From a checkpoint of a small CTC image transcriber: widths [128, 224, 384].
Rows from block 5 of a small CTC image transcriber, named by matrix and row number. Rows with one number belong to one channel. Each number is 128 + 32 x the weight over its row's rms, rounded and kept within 0 to 255. All counts start at 0.
After each channel's rows are labels from the 100 images, of 14976, where the channel reaches its highest value: "lies over" is the class under the peak; "strongest on" is what is common among them. Only what is clearly more common there than usual is listed. The data: analogue clock faces. In brackets: how many of the 100, against the usual share in percent.
# convs1: 3x3 conv (model.blocks.5.convs.1.weight, 56x56x3x3, each kernel summed), inputs 0-55
# convs2: expand pointwise conv (model.blocks.5.convs.2.weight, 224x56x1x1, transposed), outputs 0-223

convs1.20 [142 114 165 148 134  98  81 155 119  90 117 183  84  68 119 153 191 119 150 155 167 134 134 123 122 187 122 143 113 107  98 122 155 160 166 152 128  63 142 112 167 138 101  93 102 120 123  88 174 164  91  69  96  66 114 151]
convs2.20 [134 116 176 113 102 115 123 127  90 173 124 119  75 149 128  98 117 180 132 127 110  96 121 114 160 153 147 113 144 115 175 115  77  89 136 209 180 204 128 181 158 146 130 141 101 129 153 133  59 174 143 148 134 178 132 195 146 108  42 161  76 123  93 141 130 177 151 143 208 143 146  88  96 194  83  80 113 168 130 128 132 154 160 106  87 133 113 156 159  99 112 127 107 148 103 125 102 123 165 102  91  96 138  55 149 120 145 174 152 120 123 159 143 128 153  85 138 117 157 130  92 153 201 102 150 135 154 103 142 118 134 174 142 170 177 113  96 125 130 132 133 138 100 152  82 115 134 156 123  98 112 107  49 121 135 127 156  99  65 101  82  43 122 127 123 113 150 108  48 118 189  78  84 140  68 159  97 131 106 139 114 133 103 113 147 183 120 134 106 159 111  99 103 201 139 172 122 147 112 137 148 155 133 117 133 154 148 177 167  74 102 113 103 153 173 132 141 159 190 145 124 144  82 142]
lies over: face (100 vs 41.2)
strongest on: four ticks (68 vs 24.7)

convs1.33 [121 124 183 120 129 104 113 161 127 142  70  93 110 127 147 136 132 106 189 115 139 123 171  99 139 172 122 129  44 160 145 113 150 171  92 104 132  28 133 135 178 127 142  55  72 167 129 142 128 141  99 131 143 107 119 129]
convs2.33 [114 129 168 115 140 174 224 122 190 155 141 153 110  72 158 128 109 101  77 120 130  70 166 122 129 125 128 103 112 147 114 138 160 145 131 143 155  71 131 147 140 121 125 124 207  98 126 129 124 123 114  83 232 143 142  71 134 121 158 121 152 125 157 239 100 141  71 130 153 165 147 154 111 142 112 143 128  82 151 140 154 147 144 155  83  80 161 140 119 108 128 101 134 123 145 161 157 118 115 184 197 164 155 153 119 164 148 110 131 127  51 142 133 120 138 180 169 156 107 152 117 113 179 158 109 127 149 145 150 167 148 143 127 124 111 176 180 152 127 123  98 145  83 108 108  53 108 118 150 192 159 149  79 104 141 161 128  72  78 141  86 147  90 130 155 144 137 153 141 172 132 154  93 110 151  91 166 131 130 129 152  88  72 100 150 165 129 109 135 171  93 121 158 116 155 138 152 179  73  49  71 151  88 152 133 119 116 103 185 124 157 126 112 150 132 157 143 131 182  97 158 184 192 149]
lies over: minute hand (39 vs 1.4)
strongest on: minute hand past 11 (54 vs 8.2); minutes: 55 to 59 (54 vs 8.2)

convs1.1 [124 122 169 142  56 153 109 132 132 153 155 120 115 122 117 125 112 114  97 103  76 118 121 102 102 100 160 176  73 146 179 116  50 114 119  98  78  88 118 120 168  86 146 113 116  89 100 118  90 114 119  90 208 116  71 120]
convs2.1 [109 105 112 112 139 141 106  67 137 102 106 138 139 109 154  99 135 106 111 119 127 171  63  92 129 115 101 167 136 171 108 132 209 141 132 102 119 114 170 123 123  75 130 173 137  89 103 133 101  89 139 120 157  98 157 104 111 115 102 155  75 113 173  88 177 156 157 128  84 162 129 145 114 176 129  53 145 124 104  82 151 122 117 103 170 104  66 199  87  85  84 121 136 129 135 207 111 126 140 139 166  90 140 102 108 141  40  84 101  95 162  96 143 102 134 132 113 104 144  98  98 162  96 125 189 110 162 134 159 106 131 184 156 105 165 144  90 119 137 116 149 130 138  94 143 190 100  75 146 141  64  90 134  97 205 116 150 148 192 172 194 152 120 102 156 141  98 153 129 119 161 100  99 121 121 102 120 121  98 107  83 150 166  93 162 139 169 118  72 113  97 171  81  96 132 171 132 121 157 172 152  77 194  85 177 118 116 190  80 110 160 105 132 150 152 165 155 151  98 155 131 133  68 117]
lies over: face (82 vs 41.2)
strongest on: hour 11 (37 vs 8.2); minute hand past 7 (32 vs 8.1); minutes: 35 to 39 (32 vs 8.1)

convs1.38 [ 99 132 107 161 102 114 174  99 163 126 119 113 148 117 124 128 177 121 166 104 109 152 135 175  92 103 101 165  96 120 171 142  62 172 119  71 116 184 158 140 134 182 148  85 126 176  79  98 108 130 160 107 162 102  92  60]
convs2.38 [104  85 110 192 112 208 143 109 116 157 114 164 165 165 136 166 133  96 180 141 131 123 147 133 128 134  98  71 156 126 136 128 137 163 196 101 139 163  81 159 105 135 139  89 134 137 126 165  81 133 170 123 157 163 142 130 141 136 124 126 126 149 124  62 174  78 180 180 171 145 150 144  92  99 140 181  67 120  82 119  83 144 143 140 151 127 125 125 141 180 116 164 126 146 129 103 141 108 145 153 125 128 174 111 142 202  96 139 109 133 169 113 105  73 148 114 138 173 199  73 144 175  82 107 114  58  70 117 157 116 160 180  97 136  76 182  90 135 104 113 103  94 101 127 104 119 118 159 185 154 154 114 164  97 157  95 179 136  89 120 133 138  74  79 120 112 100 130 159 141 187 145 135  72 124 170 122 122 126  88 117 123 110 140 153 180 128 131 179  92 133 112 147  86 189 129 142  89 100 131 169 116 103 130  84  42 153 128 165 106 117  99 124 164 116  96 132  21 156  90 160 151 154 153]
lies over: face (76 vs 41.2)
strongest on: minute hand past 7 (48 vs 8.1); minutes: 35 to 39 (48 vs 8.1)

convs1.18 [140 108 154  94  79 136 105 126  90 203  99 119 133  94 157 100 148 132 146  90 139 104 105  91 136 131 137 156  50 139  64 110 129 150 193 177 125  90  74 119  91 105  88 108 110 118 129 122 115 167 179 168  83 124 119 155]
convs2.18 [104 121 157 128 107 141 157 116 141 163 125 131 132  78 147 124 215 147  69 161 137 113 162  68 102 102 164 124 139 194 115 127 141 160 110 184 109 182  75 132  76  88 110 172 174 107 120 186 160  96 131  86 158  68 170 117  63 102 167  91 120 141 159 137 152 116 181 123 112  98 162 160 137 137 210  87 147 144 128 142 167 135 110 124 128 178 152 166 153 215 148 153 107  74 101 136 119 142 151 132 160 172 164 184  91 105 151 139 156 108 153 126  82 147 172 139 150 104  94 162 133 154  91 144  78 171 115 122 138 136  84 140 145 152  90  67 144 151 157  88 141 106 156  41 125  70 163  87 136 179  93 101 137 150 155 103  69 112 121  71 114 170  96 110 124 111 107 138 184 109 133 147 146 193  90 137  87 142 162 107 183 144 141 175 148 141 123 142 113 119  92 115 137 172 119 138 150 104  89 132 128 130 161 123 146  96  90 170  82 124  99 142  92 150 150 121 148 133  92  87  91 130  91 182]
lies over: face (68 vs 41.2); case (26 vs 10.1)
strongest on: minute hand past 5 (67 vs 8.1); minutes: 25 to 29 (67 vs 8.1); minute hand past 9 (33 vs 8.6); minutes: 45 to 49 (33 vs 8.6)

convs1.53 [124 145 155  66 133 124 112 138 169  99 144 129 109 123 150 148 104  88  99  95  42 129 128 135 127 143 166 175 179 148 140 155 164  81 135 136 118 101 144  93 107  53 109 120 117  90  96  97  81 175 161  55  89 136 132 140]
convs2.53 [169 107  80 147 141 185  95 157 123 162 111 137 179 118 111  95  69 125 143 124 114 133 149 138 160 142 127 174  69 191 158 102 132 147  85 129 157 118  87 139 122 122 180 119  83  80 131 118 130 111 153 101 102 207 124 141 107 120 150 116 122 105 123 197  82 101 131 210 112 163 102 132 119 119 101  76 159 154 101 138 137 112 116 169 109 166  98 158 114 112 131 209 161 116 133 129 126  94 190 134 159 152 114 146 191 112 137 149 135 114 140 129 119 173 127 143 127 226 159 143  92 164 162 151  72 103  85 129  72  75 107 155 117 131  82 166 135 126  57  49 147 143  73 171 117 121 133 140 146  99 169 170 122 178 145 134 115 115 158 152 163 104 124 117 143 119  93 123  79  96 143 112 105  67 156 149 132  85 109 150 142 113 159 166 107 133  81 128 146 105 167 137 126 129 130 121 178 146 120 128  93 137 152 186 122  59 121 127 125 130 104 209 101  70 154  86 146 215 136 117 112 112 175 189]
lies over: face (93 vs 41.2)
strongest on: hour 5 (55 vs 8.3); minute hand past 2 (25 vs 8.5); minutes: 10 to 14 (25 vs 8.5)

convs1.26 [ 98 141 110  94  90 145 139 115 143  89 124 139 153  99  92 106 157 133  95 101  69 100 146 156 131  99 147 160 136 135 136 134  95 124 146 113  79 116 138  93  40 134 191 159 146  90 198 163 112 143 160  75 100 158  60 107]
convs2.26 [139 166 152 132 128  73 191 145  95 125 134 104 101  91 110 133 112 117  97 141 137 152 145 155 155  97 138  62 129 117 136 155 105 125 189 143  78 116 111  89  51 161 171 118 142 116 133 143 100 163 108 148  84 156 131 140  95 140 184 145 132 176 116 138 134 124 122 163 120 121 116 146 166  72 129  85 103  79 169 109 117  78 126 119 172 230  95 157 124 142 113 127  53 157 132 154 124 148 135 116 107 165  87 158 201  22 103 129 174 154 113 156 136 132  81 106 136 148 187 105 147 114 108 130 164  98 119  72 119 177 109  92 113 142  89 126 125 109 132  90 123 113 142  80 177 117 132 133 150 107 121  97 103 102 109 126 130 132 165 155 151 183 129 155 137  82 137 133 107 134 123 101 162 167 113 167 144 109 102 106 145 166 139 126  95 112 114 137 184  92  92 106 113  92 126 106 170  96 147 237 107 137 100 156  80 180  86  89 181 145 169 130 121 186 134 182 125  36 157 133  85 151 146 182]
lies over: face (95 vs 41.2)
strongest on: minute hand past 11 (44 vs 8.2); minutes: 55 to 59 (44 vs 8.2); hour 12 (34 vs 8.4)

convs1.29 [137 130 126  89 120 142 119  75 122 179  78  60 126 142 141 151 156 170 150  85 161 156  97 168 151 114  62 132 204 153 138  90 104 136 107  93  72  79 110 105  98  88 117 106 160 108 169 121 108 122 139 133 170 140 128  82]
convs2.29 [212 138 155 142 101 169 123 159 134 170 163 191 156 224  97 135 141 176 155 119 112 143 112 159 118 104 173 160 165 129 131 163 165 129 187 108 117  89 187 105 174 116 165  58 101 157 115 120 132 171 188 192 108 169 117 177 121  93  81 144 114 139  82 109  98 156 137 142  89 151 136 121 149 162  65 194  75  97 153 132  94 130 137 155 106 171  94 130 105 160 138 121 149 192 152  84 141  92 172  90 103 135 110  95  63 102 132 172 144 125 115 100 116 147 185 127 116 144 102 105  82 166 131 165 100 159  99 117 128 115 109 138 158 137 179 149  85 124 137 119 170 168 154 130 152 135 186 101 110  84 138  95 162 128 138  68 145 129 171 106 127 147  98 158 148 166  87 171 130 115 177 101 175 107 108 162 171 124 100  89 102 177  67 141 144 119  99 147 165 156  96 118  77 109 148 193 105 149 123 123 103 153 143 108 139 164 106 105  99 173 167 121 143 125 126 100  78 137 121 165  56 141 146 104]
lies over: hour hand (87 vs 0.8)
strongest on: hour 8 (84 vs 8.2)

convs1.54 [122 112 150 192 137  95 113 140 129 117 152 159 145 155 160 139 201 145 128  83 149  89  70 175  46 119 114 106 109 154  93 113 158 116 124 118 134 131 131 103  74  86 135 110 149  70 155 216 100 162 107 137 125 127 122 144]
convs2.54 [115 122 121 110 108 109 148 142 120 105  97 143 167 203 147  98 191 143 109 125 161 100 162 114 141 175 209 146 120 118 137  75 196 149 112 175 155  90 142 142 148  96 190 120 171 173 146 119 140 123 104 113 167 110 123 111  98 135 135 127 132 124 122 159 105 138  68 132 186 118 107 106 102 118 177 146 155 149 145 145 164 121 128 171 123 109 205  94 167 133  95 140  80 151 123 119 117 214 147 136 151  89 123  87 111 140 126 131 110  79  76 154 141 113 206 209 126 118 109 189 125 116  68 146 150 208 127 115 121 147 125 134 135 156 118 204 183 116 119 161 156 147 162  96  65  97 110 142 112 124 118 165 121 143 128 111 137  74 115 121 116  64 144 135  81 146 170 120 135 115 133 137  98 155 159  86  53 173 115 137 171 152 121 142 126 107  76 108  98 132 113 113 100 113  70 149  94 122 115  59 121 168  74 137  70  90 146 118 188 154 102 140 110 119  84  54 138 113 151 132 161  98 139  68]
lies over: face (98 vs 41.2)
strongest on: minute hand past 12 (81 vs 8.1); minutes: 0 to 4 (81 vs 8.1)

convs1.27 [146 103 163  94 106 165  68 141 128 162 170  93 188 118 124 155 176 187 187 152  87 101  61 138 127 115  85 132  72 100 140 152 100  99 115 113 161 150 144 117 114 144 170 110  81 113  92 110 138 142 137 131 163  88  79 140]
convs2.27 [ 86 170 133 172 194  49 127  76 161 110 123 123  92 172 156  89 119 115 158 116 143  98  87  95 174 118 129 175 124 122 135 144 125 161 154 203 221 130 151 149 146 190 137  79 176 109 125 158 129 126  91 134 131 140 162 155 191 152 159 111 186 140 106 118 181 119 188  72 140 182 148 114 128 100 103 166  68  91 108 149 106 171 157 129 143  80 119 116 115 124  94 135  97 122 119  77 200 104 131  86  92 113 151  96  93  66  90 110  94  90 162 125 119 109 115  82 173 170 168 103 150 128 113  79 147 142 158 125 118 174 147  90 160 143 155 121 106 136 121 143 155 176 111  99  97 128 107 156 170 138 117 141 121  93 133 136  78 134 111 172 187 167  82 108 172 177 161 125 114 155 113  92  59  90 135 153 102 140 144 101 139 152 104 109 116 103 150 126 153 149 132 116 111 132 146 141 113 183 113 123  97 118 119 135  88 226 135  58 112 171 152  90  96 170 132  88 142 104 165 141 177 111 114 104]
lies over: face (79 vs 41.2)
strongest on: minute hand past 10 (53 vs 8.4); minutes: 50 to 54 (53 vs 8.4); minute hand past 4 (36 vs 8.3); minutes: 20 to 24 (36 vs 8.3)

convs1.42 [ 55 114 123 138 141 142 131 147 129 165 113 134 150 133  73 100  15  97 114 126 124 146 108 127 137 142 103 128 101 200 154 128 163 115 150 186 129 121 108 139 162 123 119 172  67 115 143 109 100 130 165  53 133  93 116 119]
convs2.42 [ 87 104 126  71 152 105 174 159 152 128 130 126  62  56 122 195  54 154 163  99 136  89 123  77 130 118 109  68  93 128 102  51  58 126 118  83 140 113 134 141 115 127 135 204 145 146 105 142 100 132 111  96  92 155 161 133 151 147  90 102 143 105 116 191 166 142 153 116  75 125 134 155 117 138 220  51  77 103 131 173 164 148 150 122 126  56 181 156 154 124 142 150 124 130 112 161 101 136 146 161 204 180 141 193 124 136 130 113 133 164 189 149 126 167 110 136  93 111 100 153 137 150 120 114 145  61 142  75 109 152 146 169 118 155 101 120  93 153 155  75 115 128 134 117 132 105 157 105 147 120 126 151 135 102 138 205 126  62 127 125 102 104  92 157 154  80 136  74 138  88 166  95 146 102 134 112 136 128 125 134 104  91 132 110 127 183  92 163 111 169 154 165 177  97 153 105  97 159 130 168 118 161 196 173  98 134 133 173 155 160 128 155 158 107 123 123 140 128 159 143 160 102  83 127]
lies over: face (70 vs 41.2)
strongest on: minute hand past 12 (41 vs 8.1); minutes: 0 to 4 (41 vs 8.1); minute hand past 10 (27 vs 8.4); minutes: 50 to 54 (27 vs 8.4)

convs1.23 [108 138 124 109  73 119 151  99 111 139 136  76 149 114 173 133 205 167  96 169 117 142 134 123 195 122 108  86 124 110 176 127 148 127 184 144 102  51 144 128  79 149 138 104  78 125 109  82 139  82 156 150 136 128  71 141]
convs2.23 [ 58 148 136 168 139 195 161 135  98 111 131 171 135  77  99 123  93 123 134 154 120 196 126 186 215 174 182 126 142 168 104 161 123 122 112 167 141 195 150 112 141  90 193 133 110 112 116 164  91 136 115  97 124 139 141 120 170  93 124  62 128 151  81 144  98 159 106 157  90 136 111 120 211 114 120 126 147 153 140 182 184  68 119 153  98 204 182 142 177 167 115 134 164 139 111 113 182 103 148 167 122 161 145 103 175 186  87 164 116 121 151 132 110 180 101 134 154 122  83 171 138 178 119 158 132 156 156 127 144  87 141 126 129 132 126 121 155 176 126 136  84 127 114 184 175  89 118 111 150 124 177 131  75 124 102 157  97  89 131 162 170 155 107 162 129 107 122  98  92 109 116 133 146 144 106  72 159 152  66 184  91  89 194 163 137 128 133 152  74 140 142 127  81  77 116 104 163  90 140 143 150 103  80 145 107 119 149 109 168 119 128  86 172  99 118 191 143 122 151 120 131 120 116 180]
lies over: face (87 vs 41.2)
strongest on: minute hand past 1 (33 vs 8.4); minutes: 5 to 9 (33 vs 8.4); minute hand past 5 (28 vs 8.1); minutes: 25 to 29 (28 vs 8.1)

convs1.11 [160  96 154 146 103 123 117  46  64  86 123  98 116 138  85 126 175 145 148 174 124  83 108 103  87 142  90 103 146 104 164 139  81 121 156 111 110 193 137 117  51 126 159 116 132 153 180 131 157 113 142 130 119 103  94 174]
convs2.11 [ 95  88 109  69  85 111  81 132 164 134 168 113 115 127 127 173 136 141 105 126 125 116  88 143 138 160 108 111 108  78  98 132 130 106 148 118 132 130 153 119 111 119 151 114 142 172 143 150 177 135 120 117 120 151 133 143 177 171  93 117  62 141  60 127 173  76  82 207 152 168 124 135 197  91 151 119 158 146 167 141 138 146 152 158 150  86 201 132 133  93 180 138 124 126 129  74 154  73 126 129  82  93 153 163 194 185 127 154 109 158  71  83  97 104 127 162  83 110  86 112 121 183 106 136 105 116 155 140 159  90 131 115 135  98 124  79 133  96 106 165 126 137 133  86 182 144  64 121  69 177  95 139 178 135 136 147 136 175 168 141 114 166  59 125 128 136 158  44 151 134 123  94 133  78 122 125 183 107 116 154 127 123 113 161 168 153  96 119 213  91 119  79 140 130 151 150  94 113  89 133 146 134 125 163 185 135 163  93 151  85 194 139 120 163 147 109 190  94 154  60  98 116 138  97]
lies over: face (90 vs 41.2)
strongest on: hour 9 (67 vs 8.3); minute hand past 3 (33 vs 8.5); minutes: 15 to 19 (33 vs 8.5)

convs1.4 [137 134 175  99 197 149 115 171 149 139 128 147 159 163 160  95 136 103 104 150 125 113 181 124 149 151 125 151  61 141 161  97 147 140 158  78 111 153  91 157 213 162 131 177 108 108 114  91 163 147  92  94 101 140 188 133]
convs2.4 [168  80 150  93 137 164 148 158 109 116 124 135  62 123 137 167  92 121 152 157 153 148 110 142 134 111 114 143 107 109 140 105  97 107 166  78 128  99 130 135 121 155 146 116 108  74  97 101 127 135 151 163  35  92 108 112 111 133 142   6  86 135 152  90 153 134  99 180 120 107  91  92 126 160 133 194 186  70 156 104 116 125 161 133 146  72 101 112  96 154 208 133 157  90 144 183 100 152  67 121  96 151  98 162 102 136 133 146  89 153  91 159  87 191 102 140 131  86  65 137 141 119 153 129 133 134  56 111  73 106 185 107  91 146  81 143 147  95 123 151 160  87 137 159 120  90 133  88 151  85 155 143  98 145 146 112 168 138 138 105 158 112  87 118  95 117 136 132 121 143 113 187 145 136 204 127  92 122  74 178 123 103 140 136 147 141  93 122  85 152 104 117 108  97 108 174 104 100 140  89 161 146 188 109 140 112 132 116 116 125 115 132 157  35  81 154 173  56 115  97 152 136  91 140]
lies over: hour hand (40 vs 0.8)
strongest on: hour 9 (27 vs 8.3)

convs1.24 [ 97 124 144 164 111 141 145 120  73 110 158  92 137 153  77 118 127 133  86 132  70 174 132 138 135 133 100 138 110  81 102  92  62 133 167 121 134 167 151 145 133 218 163 124 197 108 157 143 104 103  80 113 172 122 169 156]
convs2.24 [129 137 102 114 175  83 119 130 108 144 129 145 199 133 138 133 112  79  43 178 141 140 115 163 172 132 144 123 154  91 123 118 113 128 187 134 142 157 140 173 138 120 141 131 102 128 146 114  80 204 151 137  50  83 162  79 124 165  96 153 104 150 106 165 161 109 188 157 127 138 153  71 149 127 140 169 143 151 141 163 161 108 137 138 125 101 131 167 141 138 183 156 100 100 170 127 115 165 136 106  58 108  68 136 116 105 151 125 140 132 183 180 102 200 149 117 151  92 133 129 153  79 186 141 107 121 134 145 130 125 139  87 134 100 106 145 111 159 112 123 122 105 148 156 133  90 170 117 141 131 126 132  86 123  57 143 133 196 109 166 211 107 106 160  92 133 121 130 159 143 104  59 105 118  91 139 135 101 195  91 114 141 141 176 130 146 130 174  81 171 127 119  78 138 154  72  96 199  63 110 148 117  41  99  57 137 112 134 171 101  95  59 152 121 161 143  93 115 161 124 144 130  88 151]
lies over: minute hand (51 vs 1.4)
strongest on: minute hand past 9 (72 vs 8.6); minutes: 45 to 49 (72 vs 8.6); hour 11 (28 vs 8.2)